Weights of a small contrastive image-text model: 56.4 epochs.
Rows from block 2 of the image encoder of a small contrastive image-text model, named by matrix and row number. Rows with one number belong to one neuron. Each number is 500 + 40 x the weight over its row's rms, rounded and kept within 0 to 999. All counts start at 0. Numbers have three digits each.
After each neuron's rows are labels from the 100 images, of 14848, where the neuron reaches its highest value: "peak on" is the class under the peak. Only what is clearly more common there than usual is listed. The data: simulated grey scan slices of phantoms with and without marks. In brackets: how many of the 100.
# fc1: MLP up (encoder.blocks.2.mlp.fc1.weight, 384x192), inputs 0-63
# fc2: MLP down (encoder.blocks.2.mlp.fc2.weight, 192x384, transposed), outputs 0-63

fc1.307:507488491550457493476511557495556534503463428554536476546550520489507430511529522479527549526544451524498433500550442520481452579473497486481580448453503526532531549506539513478510518540472431
fc2.307:573436535547548464530486513549484517434498478446498482447530527496526495483544460503498565453478526482517499486494452470527559506562556515522423516478511476446468517471489518419531481548534426
peak on: soft tissue (43)

fc1.123:449456517525580491477544490555493505531485470494499471486554449481454459497551459493511512486489466502511416516491493451532515491431526535502557500474538540539516453502498528519441405547432418
fc2.123:499559505500531529569511557484476412470480536481483433389567479538438573546571473550494461473472467568517484489500506481470528475445454429521525494497475435491544569502580476505478540390546533
peak on: soft tissue (41); organ (37)

fc1.156:506521521508568592425465554578487427479508523504478534497521518535512595563559467472479520518441502505498508484498465447459525486497554435516438558491417444516529472444519572483483498514443490
fc2.156:458451452475520502522543457517555488506508500472471512483446480476470498460523471517477570536558469478445492447471548515502452523507593470517505527477414518580499423439486508491471422549561525
peak on: soft tissue (48); lung or cavity (45)

fc1.191:508453536478569538401472506518490510507533465505534547488511525496512509493488510566490493472536506497459511528491459508470534510452479423410526477487456529495519578497562478495472482532456467
fc2.191:551439498498540492520492556583448465530479454452485479465533539535523508472490525472547496480491487436554535603566474519529519522471496530482513520467463592431538494542524448498485486450485506
peak on: soft tissue (51)

fc1.46:456501529533466487536506500450556532511537554501504508502597435527425541513517477522408464479539490480495483523516534497462517576490484551512493515466468532542448527526506542613481459463558443
fc2.46:548552454479474517468520467496463498490456499520475555508539516483560454559517471437527469527476484531467509567420481475530436502522529494442578517592456378489482488481545482512413580549556512
peak on: organ (60)

fc1.75:486571550534462495527568500544523521572525450533526509451492475495488453423565510470499546486479463496479479463484475517507435531578531450479424513521458484439474450537429530531465547520480493
fc2.75:502454478464511473457507506420499498538558614413519529546503483514467496449480526454459517538447511502527478474480506527484501565510518475549527496433519494472548501536424534434466600433507522
peak on: soft tissue (54)

fc1.239:525571548472459546510452461432516475462512457587496577476482512458457569517506481509526438449505450516501513507534558486463555503474539502451515460483470485445482487519491505587526538542558533
fc2.239:459521507452522525538504533466474485478534470557555511478495521504529578418517510549534524464541520477487439401498517551460475492485611557537531517469527463483432497435518510491445508483476523
peak on: soft tissue (76)

fc1.170:508454531497611496438506531483415435604553510434487478482499507505550524519505539474540490506446441564514548492556491570538499466495526482472537512490502533500508445467488507472451482528552528
fc2.170:482479530541505554509533502537470479526423580431545551529495543532418532486502512487492487539544491451526535434485553486440567507481454551529450542464508474508428524501470510495471401466528569
peak on: lung or cavity (71)

fc1.353:445560466545522497548494543527463531459460486539452476466443625480494476531514499481518502517554533480408504488511499504554556537502480471545487494468521524483565411460552525555535510474476480
fc2.353:485495534508528535464463527495518503499514528446552428548515518498480543484509512533543484510550510555489493440495558503458460545483512434487476494507528497495461535483518525495498486530553425
peak on: lung or cavity (58); soft tissue (38)

fc1.200:445460487522440564504507508562491560525486528532490533539524545547532464450591417516516518454500512465493538550474515517411478470470542529509468535492489527529572475477492449515502526524512453
fc2.200:492420526523457503486456461508526464443520578546506502517541546466467525597420453418543513478524512496504507504509516474485490491487493502521501494519581564462493523439454441495548527476507479
peak on: air (95)

fc1.328:487527501552446477479445486468550494572559517487469427508448482509434517469430462433529468497500554506543483507471506466528528448538503452479518454602469520475463487513484488502527526554542526
fc2.328:470530486475563488485413495476503522504500460475568537535490500483471536461477534541552439477517499483536524524478491523511524466520398359485464568591576570498516443501434530487436520455487553
peak on: lung or cavity (65)

fc1.32:480556493504570463516546504451522463455429483491479484438535514510554541520518433491596533557556487448520464439489506453523514512552495467533453480454529557464505477538516456464431538518534547
fc2.32:550498498532520463500504499542508496490519482504490441543478482492470545573465502484494490516404564488517531505501483527500450470493501409518474555469515539452408484563521487461522525549509459
peak on: organ (93)

fc1.215:495543505488555578478482552456529516533496507415545466525476498437502543545455477503515458491518476483531444506479479418531546457498513509510495447492477503469593407470519412531544517507480547
fc2.215:479464479515523567446456444490466527439493510525503496488534544509473428528462456496540451455508468470499482506490532539549435464449493568530553496502442465499519528525556550488450460441535537
peak on: organ (68)

fc1.61:464443500551518537477497404529547512546535485484437481532465516548488481520478476526499522472490484585426500502469479565478489539558485506520489576500447504469493472468497539494556452517596518
fc2.61:462472498499564402534517502515517479472530449547555499512478437454493487534516469508520474455523493533429493414521452459529515522546484495484500524411481459507542545498428521460526525446533486
peak on: bone (90)

fc1.184:478485508456512535447428524497448492478545584486559534527486471503541501486502524525508501476504454512521553443441481543489474487458500504509427447436501459587500441436518502552537530510458499
fc2.184:478518484505559547466539446508457534506457510418479567476451459430527546441566469509529574507567510437541531510538494530432449440482536521502461569464470512461476496556489503449476498537550509
peak on: lung or cavity (70)

fc1.94:512474482510551464527546465543457497422445484465470501421476532558542465421498537464515445462480529520477508536505493512456539458520490536428438479441509528547494498525503510513541520559462578
fc2.94:448444473492559444544502606475522527505467432482477521468480490475517514431558533504550508554528559513483478470466525540433526553530534464465457521541513476494474464542624501533566444508420546
peak on: soft tissue (45)

fc1.329:478528414562446507571517566495476425490456561495501498439525516468530488480508506554502575509479477435525490555442492478500461531520457509523482468465473513466436481472480525474554500555482502
fc2.329:533509561498551516446487508482470482507534437455532502544485464490572516535468540471554485498483531511446492504513445564540516534462480532506416600467462539502410525494483494461526499478537579
peak on: lung or cavity (44)

fc1.132:515587492493536554590468466488515462535503449539500511458487559546476494477504466427593480507543486463524464526484528486463461451502552536437511461463452557474469491527480469494561458493514444
fc2.132:457558481546494562476536460484520498529395463466459497493478515495527551484512507552490424473545527523564553474472455517567569475473523511469536446510579484470525492448503473390429538501471546
peak on: soft tissue (44)

fc1.8:382489510504494484476612476490477508519556524486488513526563547560555510525642455487495410531541554491435556479474498450524460486515568537554430506446521478582495577493468531481534536529453499
fc2.8:525478464461490603459417511523535583488470517552453461508455483513423467500506459433487500543511506528521498480486480500497479480444438486507483601494445459457566517512559511570489531484538531
peak on: organ (59)

fc1.100:457476509478559483547488482468517600602450496468517478471543522561440518528492489476496488500582541514450445546502542499494446493523494515546499527482462494521489463460525506499508488389448502
fc2.100:445442609414415534508475491575542532453578532491468473481494579525537544488514544433516433494435506492405498483467465486485533484569474512501514473524466482509468590515497480443510507541478388
peak on: organ (48); lung or cavity (27)

fc1.269:551450439554481493540527486527501493489478560497515481479542522529520452504469504446535426486453579499498492543527438441500524467454481580446519504489485487624508602496591526486545482498554510
fc2.269:540597420494442473512479443449487531483534478455572468486480515544472519452430459545524448507472500474560520486534534510472517469584499473497496534446550497494497445482534485471497470500498493
peak on: soft tissue (59)

fc1.306:470548449517472494412465524502421526536455497483493446539534569479455411475509462488504511443478466489540549454514561487520438485522527499547533433448473468436511525569544427560458499472528479
fc2.306:510465451496564469440499465523522479497580417539500561498482463526541598495476579558465513519508535529503542529472556530470465496537474480493485548435548572562534512585511435491521478448547526
peak on: soft tissue (40); lung or cavity (27)

fc1.198:510496575478503476459486482510494569459570508528519474471483486471455440520547490458511506455500498518418520514552489535513611483525511454438459497477497508492462458437568487479518473459540446
fc2.198:413467484562415479508557524546450518442497519513473501525557552503531551539541499474484504531558471499447564488482456549483511513474492548525526458411554461539489570485534502525578463439498459
peak on: soft tissue (42)

fc1.13:453482557537510534500495576533518518502446513460463488487478404509507450472540553373485440499447536481464482487480557534505560484549475522556478425555491462546471418467461594532525495468470474
fc2.13:497521496558538517526490521440459490512482560403489449441462385523486509472491403464457498508495542483484585486523470546552440505420527482478482483549475472503498439503463486526518442463509494
peak on: lung or cavity (60)

fc1.264:501516474516556493464478518503513513477501565509478532513422508511459579553482551507549557543423510528461510501450486528496591467488486413489527452505534474475452503478486491603425500625509452
fc2.264:460516531457552510521549469451532487425437482459554556449549479518556466514617490446521512538509532572422526430443488503463470494494535494552511479496526562500437487460528451446532524466502526
peak on: lung or cavity (71)

fc1.263:447474454465490521504538508568480476490502495591511544489518562459502478608457521484465522528464486448512518534532523505470476469547508472509586407450534565374475464496520437543480505438553472
fc2.263:493512560552586545518477475483496470459467519651461450479480513452506424488528446480460459458537550478459512516442456423515496427532481542407537569482477478533544557494499502476497536509471498
peak on: lung or cavity (48)

fc1.226:530552465549492490553487431479486497554502511497471468477578516542442490472551559496456464533569426454434575501552506462501502526481487546500482472489504475491464586472531526471475506506514579
fc2.226:510559505529504428570489519475427511493508516516511515566474545448523463463434506461534560513546518441523522494462501471483510510423511476480539524519483464503480508543523484545433525583550562
peak on: mark (27)

fc1.381:474435566515508504497504488467477505513534528559498483541469531441596537637529529452465510500556552477518535527419502445543516539469489497530455438474486507578516423508490501498488586486484561
fc2.381:464528423532484514514559533501525506516470560521490531560534496530504552507453515462397488513466454495459525449498558474432553507482486501444526445463434553487533498508553514497501461590511514
peak on: lung or cavity (45); soft tissue (39)

fc1.165:515540422507501541537493452508403455527476431567397524466470437455525454489539524533584526426483523479482551462526530489427534526539458505529536489493487472520503499456525498527487429454533464
fc2.165:580542445454437425529426485498487498566540499532496521578521530523477553429486529467488522510531510475462447574433429534614456527492483461505484430535516524541495486512526490521543433459481444
peak on: soft tissue (53)

fc1.77:539480437508549515480524502477433506508451502532486513473452550467495489485488489497473493549480496445470519573583479495474507465498526477511402554401520472593544540491606502499435506482427558
fc2.77:507554489514459496485476501471514539487551470558502470566540499462530510526483442585492525531519505450479425550495535510565464569479627492486519479514496525490421472441473494481511502496523489
peak on: soft tissue (69)

fc1.41:472550548433541390443507555476482501467521475536524471542537480553439515506516485501466484475558478428436496539511515530436529514582541503487474471500492415506466483439491575544516536476420512
fc2.41:480520545531558449497542485507513466514511465456485485524513547507402475494437496548483461467520458523516490522568455523451452496480509421565445447551489525470510415454484516449545551521511505
peak on: mark (25)

fc1.12:487492485472458541533546516518580551537464462522555477448493482529569433480539501558545469513438482493552515542443545526473492508465524539524532541492476542433518490532499486466495424445481511
fc2.12:473463565486496522510471502463457476516460517538564531529469474527475510490530523471510449438515496463528526540549476441541513531546493492476435466460516511525586512485534470546504605493529488
peak on: air (87)

fc1.76:423521427527515561554434496539517539497511525456515515501526471484557485466494531480476462493502553556494528440553524524508437571478490456496357435477471519494527519543548484549494507543578441
fc2.76:471502500443546507424432487470504516535476448476521539512604552590532512453478485480446413442508517517457586492497466526457469443418549546471408539504486439515516526522483480486513565440493428
peak on: lung or cavity (58)

fc1.82:501494457548497468543544535486468511469489461500463425498533554501497536434558465466554534502538463449478530457531529467495589497515531435563484466450451549474548450584567535588478485489514521
fc2.82:518467467555564491513505483465568512494525472507561511483470506506475559496482408512506505541442495559493523459607538546549511493525496472493471493450468577526515512545448536489501492449548552
peak on: lung or cavity (84)

fc1.115:534580485498474530486537530439495471500527546502482506451519407536538477483508496476492493527465483509492561526491417541463514562412506601466510524508511486489469451525458555524567514446442437
fc2.115:412509479494435513515537420573475546521524442480525498534497483513429482495539528418516465506468445528554467470482501493497435519460517526501492525476472424481489474520531467517528524467452542
peak on: soft tissue (41)

fc1.26:529591544526579479484557438523459509462545467412529473483520505485531484539503554546538453474546430536467469507537527441458481451541507505465502487512516529467531596491526491559495464504469465
fc2.26:499417509557490473553450501536502436523497476368512502470458513569545513519542590481512508507443523505509574486492566492559573495461565567471456477513465533551509507480457516544524454504507470
peak on: soft tissue (40)

fc1.19:496535531457481453431494501492568529473583491447504544450528486487437581590495524518517456552502475544539520480484553572481497451463517538489477483545556459459542527514493531505434478536459535
fc2.19:455490538385480518496489473488509415513466470468559552512490557500545450480526436507489536487484526499547485506403519458487488529436537489523485565506501439515563511543519504515484527514473450
peak on: lung or cavity (44)

fc1.127:468457516542506485484540446488456416422549495468520576443532491546486491450547458512472503480562500562489538503395508547509454545475516511517527523481487518508492554484526523454485455474520487
fc2.127:524470453468464426436502483518563459476476531499476450405475484490468509458467568562489426444446494464543548470490453554482496482471533494555602483447551509532514445516515509453498500531461504
peak on: bone (55)

fc1.73:472570525535557513477483524560494495473480494381492473475499531448456480517543515480458428522520477555537476481519521616523458536536484463549450545513466421593514493399483547455541509460483492
fc2.73:567522533462506498523508482494550464436566440493564455478542488563448525465509501492541466485537528481451465536559501495508477430468501488506477553465522498518518543515523378502458502497545514
peak on: lung or cavity (44)

fc1.283:403475590543551478511487502485505437481454498562453528508557468514459525449453528555517466483409508539537406510494506552548419488563478439576467423545420437573520468507464542470518533458511440
fc2.283:504492519551482459536563452496401547529504557428591504494461498463455522452463447492528547450447479468521472512540497487514486520550431591477442518517517451554601439522491431476506503425468391
peak on: organ (62)